Rows from block 5, named by matrix and row number. Rows with one number belong to one neuron. Each number is 128 + 32 x the weight over its row's rms, rounded and kept within 0 to 255. All counts start at 0. After the name is the row's rms in percent of the matrix's.
# fc1: MLP up (model.blocks.5.mlp.fc1.weight, 320x160), inputs 0-53
# fc2: MLP down (model.blocks.5.mlp.fc2.weight, 160x320, transposed), outputs 0-53
fc1.258 087 [178 156 130 102 160 153 105 149 125 129 159 123 131 172 129 160 124  60 144 153  70  93 179 103 149  86 147 173 156 107 140 173 117 124 139 190  76  76 105 165  86  71 206 132 139 158  43 111 139 143 103  79 102  65]
fc2.258 057 [ 80 182 132 134 112 126 125  92 155 121 145 129 130 126 108 143 159 131 112 103 106  82  69 190 108 111  59 170 150  94 137 123 129 138  80 103 110 180 191  81 126 101 106 145 147 145 153 121 101 171  99 137 153 214]
fc1.259 101 [125  94 110 111 144  94 181 156 179 138 155 110  81 110 112 141 166  94 131 150 151 108 103  48  80 143 143 185 117 123 154  90 122 178 126 131 131 143 132 132 122 152 133 156 126 169 194 123 149 132 167  74 151 172]
fc2.259 120 [102 174 126 137  82 166 152 139  70 161 117 145  84 107 165 136 144 117 142 122  76 130 137 129 195 112 125 135 162 189  98 160 105 105 167 153  98 106 114  92 131 161 128  81 106  80 139 166 162  84  83 181 159  61]
fc1.260 099 [168  77 171 108  99 133 201 172 152 161 136 159 118 192 126 103  82 161 105 139 143 134  87 102 163 119 129 122  77 103 124 153 172 129  83 148 101  87 173 156 137 173  83  86  98  87 141  63 163 140 149  92 148 169]
fc2.260 131 [115 147 134 141 145  94 113 136 129 144 113 120 137 115 108  63 178 167 139 149  97 119 170 150 100 124 126 102 151  89 173  98 116 114 102 150 139 151 185  94 112 168 188 119 147 202 125 182 106 124  89 158 106 160]
fc1.261 103 [103 166  43  95 150 128 138  89 106 106 117 149 159 168 192 144 143 195 156 155  91 136 117 166 151 104 128 139 182 133 111 101 150 144  70 130 105  62 143  73  46 161 151  91 172 130 134 156 118 105 104 133  78 133]
fc2.261 064 [135 116 151  91 162 137 152  92 155 139  97 146 127 146 107  96 169 163 155 135  78 107 142 134 128 122  71 153 135 139 114 146 122 142 146 157 152 121  81 156 142 125 141  99 118 150 184 116 110 175 215 152 150 165]
fc1.262 092 [ 80 155 144 141 119 170 161 138 143  73 162 129 139  80 110 109 129 103 131 122 154 192  78 146 128 167 165  94 134 141 158 144 131 140 178 162 127 153 182  91 133 135 152 157  65 137 174 100 114 145 128 101  49 150]
fc2.262 091 [121  96 125 124 170  93 111 134  83 136 173  96 153 107  73 104 216 178  96 100 136 144  64 118 144 141 110 147 119 144 145 144 108 154 106  98 130 123  98 180 127 177 144 177  80 152 146 133 133 141 119 159 104  97]
fc1.263 103 [115 159 183 121 147 122 117 132 161 124 124 139 204 157 176 150 139 116 104 167 152 165 127 103  73 124 117 111 129 224 134 151 145 114 131 126  75 119 117 103 119 131 141 109 108 128  75  87 154  90 109  96 135 111]
fc2.263 105 [ 75 122  78 127 103  81 145  77 111 148 130 135 147 159  70 142 130 144 123 182 103 132 181  94 204 143 113 111  80  43 183  94 146 108 147 143 160 122 182 147 150 133 127 145 139 177 173 114 176 163 100 110  85 138]
fc1.264 095 [128 115 192 120 108 101 111 161 177  73 101 103 112 134 163 135 201 122 130 142 138 150 125 152 137  52 144 145  94 150 125 149 128 151 102 124 154  90 136  76 142 120  93  70 172 143 109 140 167  80 164  99  61 148]
fc2.264 074 [ 98  78  95  86 126 119 117 144 125 142  58 143  94 103 134 101 120  83 136 100 103 181 119  74 110 126 171 116 133 138 157  48 127 203 104 155 133 113 144 136  89 126 114 146 133 133  89 111 127 144 111 117 162  76]
fc1.265 129 [133 107 144 121 103 187 121 137 152  79 148 136 169 132 153 123 136 133 116 161  90 114 105 118  71 125 166 110 123  97  82 101 106 121 106 112 127 129 132 156  89  89 163 148 129 151 183 161  93  95 144 102 143 131]
fc2.265 126 [103  80 146 113 140 144 146 147  98 134  65 110 132 122 102 137 147 176 103 167  79 163  81 102 151 142 100 148 152 208 137 114 116 176  87 118 110 160 157 164 144 120 127 137 164  92 150  94 151  68 113 142 101 108]
fc1.266 093 [ 72 168 121 183 125 107 103 103 138 127 116 173  96  94 171 155 181 144 209 102 117 120 122 130 122 120 117  44 145  84 110 121 150 159 168 108  89 175 168 137 112 114 111 127 156 115 137 124 150 153 127 143 125 169]
fc2.266 055 [168 152 142 137  87 150  96 110  97 159 127  70 204 119 123 143 194 139 141 152 152 179 145  79 109 146  97 154  76 135 144 146 157 160 162 128  53 139 113 113 123 110 121 129  96  99 136 162 129 112 183 149 112 169]
fc1.267 098 [124  69  92 156 116 124 118  99 181  79 142 161 191 156 167 160  86 133 171 142 123 139 115  97  97 158 150 104 173 182 138  65 122  79  79  89  67 112 107 130 143 130 120 155 144 132  73 158 116 120  96 149 128 117]
fc2.267 124 [139 129  60  62 100 115  95 155 128 121 139  96 146 119 106 186 111 104 217  98 144  89 158  94  77 214 131 120 121 149 147 130 106 145 145 134 117  77 156 136 117 154 170 126 125 142 149 143 126 113 108 161  68 177]
fc1.268 095 [133 126 155 112 135 142 155 144 108  50  71 135 133 128 163 119 106 101 170 144 108 112 135 176  92 127  92  83 162 109  45 150 182 124  98 134  88 105 113 173 105 180 142 135 142 149  96  93 110 152 225 111 136 125]
fc2.268 084 [157 169 194 155  93 142 144  83  95 173 184 177 124 119 150  78 126 121 119  85 127 119 145 143 134 131  66 152 194 176  96  74 100 132 108 129  99 123 116 132 122 136 137 128 137 123 105  63 113 172 186 161 131  85]
fc1.269 121 [187 199 102 120 160 103 153  74 147  88 166 138 142 114 159 164 137 154 165 151 100 136  65  67 121 158 128  82 142  87  31 136 139 175 202 150 134 112 143 129 122 168 126 122 109 135 137 197 103 113 172 180 102 168]
fc2.269 110 [197 122 113 115 137 143  92 166 159 153 153  95 117 160  99 137 126 143 141 160 143 130 157  81 143 137  68 134 128 139 116 109 173 155 139 165 133 170 133 124 137  59 119 157 132 185 151  40 127  73 125 119  86 143]
fc1.270 098 [ 95 112 140  91 148 140 138 164 140 120  95 105 165 170 158 183 111 130 110  43 135 133 157 184  63 122 108 146 135  69  97 122 106 107 120  32 141 128  95  85 112 142 105 123  83 154 180 135 132 142 144 210 103  68]
fc2.270 071 [156 102 192 155 119 136 116 149  91  56 101 101 155 142  99 141 166  77 149 183 167 113 151 100 104 125 119 181 128 112 168 173 131 124 122 192  84  95 192 107 147 170 111 104 164  62 113 157 136 159  87  65 119 124]
fc1.271 091 [100 161 113 102 130 193 175  46 139 186 166 126 183 147 129 152 184 128 109 149 124 167 102 114  89  98 107  90 109 132 150 129 114 117 161 129 141 142  88  86  93 114  98 120 135 179 152  78 112 163 109  80 119 112]
fc2.271 098 [ 80 138 114 160 129 153  37 159 152 126 102 104 101 107 189  73 101 136 131  88 105 118 124 114  83 147 150  96 152 111 110 121 115  89 164 163 121 129 136  95 133  75  93 102 147 162  72 118 214 108 184 116 123 105]
fc1.272 097 [139 111 109 110 110 172 111 128 139 184 161 101 166  89 124 120 172 132 115 175 129 162 137 150 147  89  55  96 156 148 141 125 130 189 116 155 148 166 105 103 117  94 137 141  91 159 169 161  80 110 107 115  73 120]
fc2.272 081 [126 152  83 199 164 110 153 126  75 178 156 103 179 158 103 118  73  88 103 138 137  82  78 115 115 127  94  89 110 116  80  79 184 100 206 107  98 144  66 138 136 156 131  99  86 181 152 101  90 137 158 105 158  96]
fc1.273 098 [138 151  72 129 123  95  93 111  99 139  96  90 130  95  89 118 148 157 136  36 133 143 129 111 155  76 103 157 160 116 126 121 153 130 139 125 112  93  80 141 147 148 191  82 196 137 117 158 115 104 180 100  92 155]
fc2.273 080 [103 161 136  34 146 146 199 171 116 119  85 116 160 138  84 133 125  88 157 146 106 135 104 141 165  96 129 128 188  96 125 124  91 165 109 151  94 132 137  72  68  91 151 133  92 186 101 135 119 166 127 130 147 101]
fc1.274 107 [ 91 135  98 108 124 128 141 167  92 143  98 106 131 165  92 117 140 126 169 105 146 143 123 133 147 107 127 114 151 118 115 170 142 156 119 171 179 105 107 146 109 144  89  56  94 123 110 106 104  85 154 124 148 159]
fc2.274 109 [ 86 139 109  60 126 119 140 137 117  84 102 108 108 166  59 149 152 102  82 130 163 140 152 147 124  58  91 104 145  91 142 150 155 157  77  91 137 127  89 110 125 127 148 123 114  62 104 183 118  65 110 141  99 134]
fc1.275 098 [112 149  72 193 144 160  97 133 123 152 174 152 123 123 185 148 198 118 137 179  48 148  94 114  88 112 131 120 135 125  87 132 149 135 100 165 141 115 143  58 187  92 116  55 126 177 157 159  98 158 148 179 123  68]
fc2.275 120 [135  96 113  91 145 101 140  94 129 134  95 135  97 162 139 126 160 117  69 179 140 112 121  74 129 163 117 127 135 141  98 153 103 187 132 170 183 194 130  86 111 130 119 141 140 140  91 112  78  74 133 167  87 113]
fc1.276 103 [144 121  71 144 125 169  93  80 147 146 120 151 122 107  80 162 144 115 153 110 137 117 152 129 131  95 107 177 175 109 135 146 123 129 106 158  57 161 123 198 150 149  84 154 180  86 118 113 155  97 102  77 149 148]
fc2.276 093 [128 170 113 152 114 158 122  94 150  90 147 142 128 186 101  99 139 114  96 151 126 145 122  85 137 113 161  90 179 125 138 139 139  64 142 132 122 120 134 154 134  83 179 138  94 173  85 168 128 113 119 102 126 162]
fc1.277 070 [177 167 164 174 136 100 106 115  64 152 155  87 136 142 138 144  84  91 123 156 110 109 125 127 126  97 136 134 111 123 105 145 163 139 178 149 125 133 157  83 148 119 139  93  83 134  76 195 168 165 194 135 166 126]
fc2.277 015 [136 112  87 154 134 196 133 144 179 128 170 111  88 171 181 113 157 124 134  57 120 105  84 113  97  66 134 146 147  57 144 111  95 134 203 136 136  78 122 151 125 138  72 180 156 129 119 137 142 124  90 146  95 192]
fc1.278 096 [ 92 158 119  73 155 133 197 162  72 166 107 106 196  91  93 143 125 150 109 114 164 148 135 114 129 106 115 168 148 114  60 124 223 112 121 141 160 112  99 180 102  87 106 123  83 108 156 108 122 142 124 152  92 149]
fc2.278 127 [140 108 161 132 129 160 119 187 106 131 114 149  82 109 115  79 114 132 113 133 110 165 140 105 166 116 146  79 188 107 118 161 116 132 148 127 106 166 118  96 107 136  92  98 101 162  67 178 117 160 108 167 137 114]
fc1.279 095 [152 130  88  88 154 133 178  97  93 142  97 122 114 124 135 159 136 156 210  74 162 132  61 151 148 134  87 181 118 153  91 112 137 127 122 128 182 182 132  95 134 148  68  97 132 175  96 174 149  91 135 101 120  78]
fc2.279 084 [113 114 151 144  88 140 140 123 107 125 142 209 206 163  68 168 118 131 101 144 194 112 164 111 134 141 170  98 108 112  97  57 157 158 124 115 131 102 179 131  67 125 163 168 136 115 141 103 132 123  66 124  97  84]
fc1.280 092 [131  97 149  74 154 126 105 100 151 110  73 168  97 107 102  94 103 145 116  70 101 170 143 152 133  89 114 154 128 195  95  90  88  95 176 124 114 116 122 159 157 183 170 205 103  99  68  90 165 128 112 136 117 157]
fc2.280 087 [ 82  48  96 103 173 113 107 139 117 126 170  99 121 141 147 179 138 133 132 140 192 138 123 147 113  97 128  92 221 136 133 155 130 114 129 105 135 123 193 153 159 120 120 142  49 161 133  95 138 122 129 161  97  45]
fc1.281 092 [151 135  98  99  69 180  73 140  88 102 132 142 106 160 125 162 152 144 157 157  91  68 102 147  68 124 149  86 130 189 123 133 129 110 125  78 173 108 148 119 130 102  95 110  96 121  58  98 116 121 118 160  82 121]
fc2.281 101 [ 57 123  77 134 180 115 145 144 115  88 159 151 144 113 149 169 129 196 114  85 173 135 125 102 197  70  95 108  83 169 158 159 121 152 169 154 124  96 151 195 100 172 149 112  80 118 166 127 159 115 136 141 101 125]
fc1.282 104 [171  96 141 179 106  92 143 154 119 142 124 149 155  55 136 103 148  59 139 168 131 100 163 140 120 112 118 118 129 113 115 121 137  66 175 165 175 107 128 140 123  72 165 118 154 106 116 168 114  86  70 143 158 120]
fc2.282 094 [158 159 112  25 137 111 139  67 124 131 159 125 105  91 127 120 135 107 121 122 174 122 119 134 114 105  86 135 150  85 156  96 106 156 191  93  73  82  74 113 127 162 162 137 143 127 162 102 125 140 138 141 134 100]
fc1.283 084 [131 142 133  75  90 131 129  70  65 143 115 144 116  61 200 167 110 129 171 147  90 110 142 149 163 101 179  70 128 147 139 114 104 169 161 127  95 100 144 148 155 132 118 153 115 135 108 132 186 161 119  99 154  96]
fc2.283 080 [117 123 119  90 125 132 167  93 119 138 101 135 166 162 169 122 120 148 140  82 104 153 132 173  36 110 175 177  97 152 109 115 146  87 146 150 143 115  88 178 130 137 150 199 112 159 126 184 112 143 114 115 175  95]
fc1.284 107 [ 94 202 193 135  84 148 163 103 120 227 150 138 130 107 133 158 160 110 106  78  87 111 110 138  97  99 138 137  83 161  81 105  95 167 105 169  86 142  88 127 135 177 135 128 198 146 118 120  94 148 157 116 136 107]
fc2.284 097 [ 54 169 146 158  74  92 156 146 183 130 152 158  87 141 166  96 147 106 109 165 117 136  81 131 107 112 104 129 129 127 109 119 120 119 104 147 160 162 125 117 143 127 128 180 127 124 124 101 147 157  81  66 152 195]
fc1.285 108 [105  84 192 148 164 134 126 107 122 100 136 168 143  97  94 166 136 161 153  81  74 150 135 181 150 124 154 136 101 143  85 121 167  92  84 125 137 106 140 122 160  89  56 105 151 106 112 166 128 176 135 141 184  93]
fc2.285 134 [120 130 125  90 104 162 157 130 105  82  83 141 119 123  93 155 108 159  91 131 113  71 129 164 129 168 119 182 171 173 140 130 148 102 101 103  96 127  85 133  81 153 109 114 155 114 154 147  87  72 158 125 119 134]
fc1.286 095 [ 66 162 109 132 116  81 141  91  59 146 114 132 106 158 143 157  97 132 116  89 107 176 187 116 112 203 145 116  77 182  85  73  74 146 158 112 169 122 186 174 187 138 115 143 126 133  95 157 121 188  38 128 125 173]
fc2.286 104 [119  54  82 157 161  96 165  96 143 161 104 131 133 109 162 132  84 182 149 139 139 141 149 157 131 115 151 140 100 126 148  95 106 135 107 129 143 115 102 121 166  93 136 131 152 136  42 151 103 199 121  45 139 148]
fc1.287 099 [115 105 139 140 127 183  94 139 115 133 107  60 129 152 151 136 166 151 173 182 143 151 123 152 132 105 107 125 153 194 210  93 162 108  89  93 107 142 138 104 115  45 119  92  76 100 162 144 106 145 115 164 136 139]
fc2.287 086 [ 89 124 162 147 151 147 117  81 112 101  99 118 118 162 137  63 130  84 107 125 102  96  61  95 132  64 104 128 141 141  94 127 145 131 131 107 132 127 119 108 103 179 143 144 122 153  81  87  83 157 162 105 151  96]
fc1.288 091 [163 147 116  59 111 124 125 119  77 138 152 121 127  99 129 125 121 116 108  95 119 148 171 139 120 136 158 135 164 129  82 141 135 170 103  94 110 190 147  83 167 128 106  99 147 177 156 175  94 216  76 145 107 177]
fc2.288 073 [121 135 120 153 106 109 182 139 126 185 149 157  90 120 132 129 167 149 108 102 166 129  59 141 133 122 120 109 152 171 128 133 112 160 136  52 101  98 156 109  85 112 121 149 141 165  51 117 156 123 129 158 100 159]
fc1.289 105 [103 171 165 142  92 139 172  88  97 163 124 169 151 173 135 131 178 141  49 132 117 145 136  96  86 125  93  88 179 169  69  83 126  85 106 156 121 164 106 135 114  81 153 135 145 114 172 178 140  94 122 121 167 120]
fc2.289 080 [163 100 171 142 134 143 158 138 164  65  97 121 114 104 152 169 112 176 139 145 122 157 143 175 137 105  72 105  86 149 168  74 110 132 172  37 101 130 117  75  63 153 155  45  83  88 164 162 111  43 154 128 169 136]
fc1.290 113 [169 140 113 108 163 114 179 196 120 152 107  93  65 115 128 107 147 114 186 101 117 148  83 117  77 119 161 190  94 111  71 139  48 125 120 157 106 158 122 126 105 137 137  68 114 177 160 107 133  82 106  57  68 124]
fc2.290 115 [161 155  72 135 166 100  96  88  95  96  92  83 122 186 129 182 160 132 154 103 101 121 137 155  63 139 125 135  34 133 119  96 133 140  89 171 110 197 177 101  31  90 110 118 136 119 141 122 140 184 124 134 148  90]
fc1.291 092 [157  70  97 152 168 158 131  81  98 168 110 115  83 161 135 117 129 165 156 162 131  84 114  83 159 155 179 155 116 179  48 155 102  89 136 124 134 183  96 135 121 108  87 149 100  88 171 136 104 121 152 128  91 135]
fc2.291 066 [116 123 128 156 112 125  92 104 173 111 103 114 189 134 100  76 137 144 103  61 169  94 119 105  85 135 161 121 175 153 155  81 173  92 166  89  99  68 147  75 128 154 125 164 122 165 127 181 108 122 165 105 150 154]
fc1.292 089 [181 140  94 116 155  85 148 179 195 101 135 108 154 147 135 170 142  94 134 128 120 160  34 106 142 183 123 104  70 172 136  89 131 182  90 116  97 138 135 121 164 133 107  47 123 128 133 111  78 107 160  93 139 102]
fc2.292 116 [147 148 133 125 103 112 138 141 158 109 112 120  68 111  97 110 145 130 140 104 121 107 188 129 163 122 124 155  73  53 117 136 140  58 142 131 114  94 129 157 148 170 115 147 135 120 135 125 138  95  58 131 168 199]
fc1.293 097 [ 85 165 113  81 116 211 155 130 109 173 123 134 128 133 123 152  89 145 143 124  86 132  65 113  95 138  59 133 184  93 114 140 132 162 119 114 126 122 152 138  82 157 165 129 148 127 124 149 126 138  78 172 119 168]
fc2.293 116 [133  87 209 109 125 123 104 140  95 143  72  76 162 177 195  84 177 180  71  95 181 140 162  63 166 200  86 150 159  94 113 111  97 135 178 113 132 107  84 155 124 123 112 126 161  94 123 157  79 113 185  98 152 109]
fc1.294 095 [156 122 131 113 128 123 129 123 108 156 159 123  67 162  88  85 120  92 106  93 162 143 176 119  94 142  58 158 111 144  86 142 124 163 144 131  83  79 118 103 114 155 123 129 128 108 141 139 208 181 174 122 143 120]
fc2.294 086 [193 169 142 165 112 230 154 141 150  85 184 124 171 162 115 119  84 127 122 120 137 148 159  99 157 162 153 119  99 120 141 188 178  75 120  84 155 168 114 153 182 130 163 137 128 156 138 156  89 146 125 126  33 107]
fc1.295 103 [148 134 176 122 142 100 159 183 111  90  79  88 107 164 106  93 132 132 121 170 139 141 164  94 125 190 159 150 132  95 120  86 163 143 131 119 138 137 198 130  91  87 106  91 151 123 124 145  91 131 111 145 131  94]
fc2.295 117 [114 176  94 124  77  69 123 120  64 150 172 129 119 165 134 136 115  84  87 104 165 100 161 167 167 130 120 116 139 135 111 107 173 152 136 115 137 102 110 121  89 182  98 103 105 108 136 165 181 166 120 176 107 199]
fc1.296 104 [ 99 114 128 153 103 153 122 171 184 107 161 166 250 130 133 122 144 119 142 137 129 156 108  95 156 118 178 149  79 119 117  62 131  92 111  42 125 153 158 128 121 149  99 129 134  49 121 139 100 126 172 148 165 120]
fc2.296 091 [134 166  97  74 126 184 124 118  65 149  48 142  95 116 133 139 144 174 101  61 158 119 129 200 119 163  55 134 161 125 149 135 144 170 149 109 121 165 118 152 126 201 144  87 121 118 116  75 111 196 188 104 136 169]
fc1.297 098 [ 76  89 151 116 145 155  63 129 121 101 154 208 152 173 203 108 101 158 181 140 183 177  91 156 103 106 114 123 126 134 114 174 167 106  87 118 107  99 149 174 155  88 179 111 118 157 193 146 130 108 109 156 106  83]
fc2.297 075 [142 102  71 150  85 122 124  83 103 127 156  87 194 108 114 150 166  77  88  70 108 106 144 139 197 114 206 149 126 109  76 159 156 125 127 137  93 189 136  72 144 162 111 149 199 122  95 162 134 153 176 100  93 156]
fc1.298 118 [172 137 169 118 160 120 144  91  80 125  85  97  49  87 107 141 181 162 133 103 105 104 129 155  96 142 108  88 126 166 150 148 109 114 120  67 135 106 144 103 132 127 148 152 100 144  99 126 127 182 166 132 178 134]
fc2.298 168 [122 109  91 123 150 107 136 140 174 127 198  85 119 147 188 138 135 114 109 101 122 157 218  88  84 143 193 135 140 135 150 166 120  71 149 160 130  99 121 100 139 181 154 133  60  81 109 181 118  98 136 129 203 112]
fc1.299 099 [107 101  92 134  91 154 132 190 122 137 105 162 120 139 132 142 100 178 116 116 100 142 119 161 120 143  98 155 119 151  78  98 197 149 140 104 152 171 162 154  99 130 141  79  69  91  71 132  63 161 139 115 152 123]
fc2.299 103 [142 141 148 168 100 134 133 165 121 110 165 120 170 104 108 153 144  90 139 126 166 123 118 155 145  78 119 122 137  85 132 177 135 156  99 175 175  50 162 128  80  77  80 122 145 124 139 165 144 117 167 179 109 128]
fc1.300 095 [143 116 122 137 116  83 148 160 135  86 135 104 130  87 125 120 107 119  64 100 202 166  51  76 164 139 125 133  80 154 126 164 120 138 109 169 217 156 116 140 151  75 130 143 135  74 186 134  98 110  81  97  58  55]
fc2.300 129 [114 146 153 176 120 185 143 164 163  82 135 153 128 159 113 171 119  67 102 108 137 198  50 117  66 150 122  90 145 101 131 174 129 104  84 162 128 119 152 140 127 138 109 141 141 191  85  82  49 147 121 164 126  91]
fc1.301 098 [156 104 125  97 130 107 154 147 146 161 187 166  79  66  85 150 142 121 127 112 150 146 139 193 104 159 132 112 120 107 148 136  87 156 162 117  85 221 152  76 133 137  91 163 138 140  87 195  98  91  70 105 174 113]
fc2.301 101 [153 127 169 128 121 108 148 107  90  87 157 113  96 139  72  93 138 146  60 128 103 115 128 132 175  77 132  81 100 102 142 133 164 164 119 127 167 116 169 137 117 160 123  92 108 108 156  80 169 188 167 156 100 150]
fc1.302 089 [111 151 117 119  78  89 108 112 143 158 160 156 144 108 140 120 134 156 133  67 110 121 138 148 115 180  90 123 159 153  74  89 111 102  85  37  99 166 158  79 221 131 148 105 118  80 114 102 131 191 165  99 148 102]
fc2.302 090 [125  79 104 176 158 155 114 134 109 110 123 113  68 150 146 177 102 100 146 139 170  99 127  46 157  96 143 128 150 132 116 189 110 164 124 182 166 157 126 142  97 137  93 162  60 101 107 102 109 105 144 167 103 145]
fc1.303 103 [103 121  65 130 127 215 128 144 163 103 218  80 143 151 110 162 126 111  97  94 147 117  89 106 111 148 233 136 147 138 166 195  72  82 109 153  76  94 107 136 170 146 130 124  95 103 198 117 142 125 119 121  84 132]
fc2.303 115 [137 124 132 133 117  83 120  98 130 126 116 138 133 163 158 116 136  86 140 118 127 127 146 182 169 133  98  67 164 137 203 125 133 130 113 129 139 149  88 106  88 142 158 120 113 138 154 148 142 139 125 132 154 127]
fc1.304 093 [120  94 105  97 145 202  83 118  70 143 146 157 154 177  72 125 126 119 139 129 215 116 152 198 112  84 111 117  77 129  97 113 165  77 162 114 115 169 127 113 162 182 145  83 165 131 187 132 122 157 100 118  95 127]
fc2.304 084 [112 185 123 138  83 170 194 175 136  80 120 131 153 150 118  84 125 167 113 158  52 129 109 123 170 140 130 150 106 119 176  32 155 162 110 200 145  79 148 133 122 149 106 112  86  89  99 121  93  74 131 159 120 136]
fc1.305 096 [ 94 105  83  94 144  80 147 112  94 138 136 160 144 166  87 105 131 127 135 157  99 118 198 140 118 118 117 158  96 206 135 149 109 104  83 159 107 165 158 150 141 115 135 137 144 159 119 167 134 138 119 184  85  94]
fc2.305 086 [134 115  81 138 124 155 163 148 134 109 187 146 182 120 113 122  67 122 101 152  93 144 121 102 111 183  77  47 113 124 102 144 120 135 166 168 132 131  82 105 127 170  84 171 141 130  88 180  96 111 160  94  85 168]
fc1.306 110 [144 174 137 160 112 163 132 111  97 162 131 123 181 103  93 131 166 104 180  85 149 110 140 107 115 124 146 177 159  92 162 118 103  93 180 156 109 112 147  81 129 147 102 140  99 103 112 174 110 152  71 115 138 113]
fc2.306 098 [214 155  64  96 142 178 106 127 117 127 152 138 105 171 138 146 187 159  73 161 124 125 124 150  84  90 188 110  89 121  95 175 104 103  67 103 174 161 171 124 108 116 139 171 112 145 135 147 107 118 112 106 170 159]
fc1.307 094 [ 71  93 104  53 135  69 130 175 163  88 141 156 149  99 181 175  98 109 119 140 153 119 134 137  74 174 132  93  99 212 128 117 112 102 132 131 133 154 130 139 122 135 143  99 138 117 132 115 138 178 139 157 120  99]
fc2.307 096 [ 92 138 156 125 171 133 126  94 178  75 138 124  73 178 112 103 113 158 134 131 113 138 142  97 112  84 126 145 155 125 209  87 106  77 120  85 141  86 161 174 146 116 143 213 170 122 137 169 105 106 120 162 155 169]
fc1.308 091 [186 154  79 130  82 141 132 105 113 218  97 103 167 104 124 196 149 151 131  88  78 182 145 139 117  83 125  61 161 134 187  94 123 147 159  99  87 153 155 173 156 167 144 140 122 142 146 121  96  89 110 187 107 107]
fc2.308 057 [134 156 167 134 109 180 101 124  60  65 130 164  86 127 136 108 205  85 102 101  86 137 100  96 137  68 129 176 152 130 104 109 160 105 148  91  87 101 172 120 111  91 149 138  98 103 108 145 148  92 112 103 150 135]
fc1.309 093 [155  72 156 122  98  98 157  90 125 114 156  97 165  51 162 132 185 193 113 147 177 172  87 162 140 146 113 142 101 133 112 154 191 172 136 155 137 117 160 120 127 148  86 110  98 128 179 101 102 131 157 148 172 134]
fc2.309 068 [109 153  64 157 185 110 163 147 114 136 126 135  95 144  84 131  79  80 156  53  66 151 156 125 141 158 135  78  92 125 123 177 157 102 132  72 143 123 134 155 153 137 133 111 119 114  81 167 113 116 110 162 161 148]
fc1.310 099 [148  75 124  79 168  87 143 128 118 120 122 168 110  79 116 157 119 150  93 157 107  98 165 101 162  88 138 153  52  96 126 118 172 138 108  56 146 120 146 118 158 135 142  86 205 169 167 153 104 116 142 119 144 103]
fc2.310 066 [ 79 111 158 126 123 124 135 178 142 105 106 136 161  86 110 125  45 117 167 133 159 103 138 116 142 100 126 156 132 164 128 104  87 133  93  99 111 112 113 142 126 150  70 154 171 116 140 112 151 121 123 158 156 138]
fc1.311 090 [ 98 141 175 110 117  49 162 121 121 157 146 131 141 109 126 191 125 146  76 176 131 150 137 165 137 123 156 149 169 159  70  77 125 136 115  92  69 162 142 160 166 163 164 110 167 114  68 131 147 167 113 146 129 167]
fc2.311 075 [146 124 115 164 118  91  88 142  96 123  99 163 203 173 119 148  92 148  94  80 121 125  94  66 132 146 135 137 175 177  98 213 106 110  44 183 171  90 136 118 152 154 102 110 121 123  99 178 115  99 130 141 133  83]
fc1.312 124 [127 127 107 115 120 127 124 196  97 104 126 104 140 143 112 151 142 170 141 146 142  92  87 107  97 164 138 151 159 127 128 141 131 151  93 165 132  71 151  78  80 173 131 141 119 105 124 180 152 135  94 138 164  91]
fc2.312 135 [142 151 155 122 174 176 104 157 154 101 148 114  97 149 145 116 133 111 161  90 130 125  23 133 122 156 155 135  65 124 172  98  91 183 145 137 118 135 129  64 122 152 188 137 108 144 115 138 122 116 164 107 199 115]
fc1.313 089 [ 97 137 123 131 116 158 179 126 140 191  88 141 154 116  59 187 144 101  88 113 160 100 117  89  90 128 113 198 194 161 117  80 145 136  67 142 147 142 146 189 184 126 116 116 157  98 155 144  96 135  65 114 140 127]
fc2.313 061 [113 126 140 166 113 116 107  84 204 178 123 155 146 174  88  88 128  95 144 137  80 107 104 143 123  89  94 133 158 103 113  91  78 148 192 178 113 114 228 136  86 103 104 118 110 131  83 164 124  97  75  93 110  85]
fc1.314 094 [114 128 130 158 175  82 128  68 181 134  50 119 135 128 109 112  86 143 159 118 120 167 155  83  96 101 136 117  91 179 124  97 151 174 149  97 154 100 167 182  98 156 131 114 112 101 147 151 145 130 150 106 207 129]
fc2.314 094 [164  80 158 113  88 136 130 174 125 121 100 137 207 120 133 154 130  71  88 154 100 102 145  85 146 107 104 104 114 124 135 139 106 219 134 129 164 140 111 155 124 147 136 110 152 132  88  96 128  77 140  51 126  70]
fc1.315 098 [119 135  89  86 150 136 135 125 108 101 182 115 160 110 145 138 160 131 118  94 131  80 144 146 108 119 150 137 170 179 125 110 104 154 120  98 104 140 136 182 148 111 145 143 214  58 142 141 185 145 141 189  63  99]
fc2.315 074 [110 159 149 100  84 122  77 116 129 126 143 127  96 106 133 107  87 180 130 121 168 153  67 167 129 174 107 131 149 139 111  69 145  95 133 122 112 129 149 118 106 103 160 161 158 119 153  45 107 151 162 138 139  86]
fc1.316 100 [138  62 170 113 109 155 119  95 178 120 145 167 138 114 103 121 147 126 157 111  85 138 171 160 147  80 125 149  69 144 158 114 143  94  80  90 137 125 175 136  57  79 127 145 121 139 114 113 152  80 177 130  91 120]
fc2.316 112 [143 136 133  51 134  98 152  88 122  89 135  69  86 147 172 174 121 165 150  97 182 114 131  85 131 131 134 135 142  99 120 170 144  98 162 135 158 162 109 186 143 154 122 111 129 108 113 155 111 134  84 115 140 140]
fc1.317 102 [160 131 103  87 104 176 104 115 133 161 141 160 142 135 114  97 163 189 107 134  76 168 151 150 102 112 114  83 142 141 129 156 164  98 127 142 101  47  99  93  71 143  74 130  76  87 144 115 156 152 104 123  68  84]
fc2.317 129 [126 152 125 131 138  83 145  91 112 130 177 110 125  62 105 119  93 154 102  70  96 123 158  98 157 149 139 138 111 118 160  90 167 164 130  62 107 170 162 103 137  90 144 177 134 106 116  60  70 133 179 118 139 122]
fc1.318 098 [134 172 179 128 104 115 113 112 101  80 214 180 101  79  89 160 133 165 131 124  84 127  60  92 150  81 117 203 170 148 158  85 120 112 101  96 137 135 146 123 148 123  75  89 121 136 111  79 102  85  84 109 110 102]
fc2.318 130 [117  67  90 183 142 122  86  97 100  72 111  90 139 100 134 147 107 149 108 134 149 162 133 102 133 144 139 129 136 140 132 192 181  93 153 176 115 150 125 144 157  74 157 174 100  84 189  98  58 133 144  84 154  96]
fc1.319 096 [100 112 103 150 118 127 125 112 120 112 150 130 132 114 189 172 139 120 165 140 168 116 131 122 196  67 102 102 146 104 137 132 136 164 166 132 136 166 130 146 137 134  80 113 151 152 119 155 155 128 108  66  71 122]
fc2.319 121 [156 161 108 184 123  91 129 115 169 125 141 163 138 142 158 134  94  54 109 137 112 194 141 100  79 152 154  85 123 149 122 161 113 140 129 149 138 170 129 127 122 109 129 108 159 169  94 159 103 170 155  88 117  86]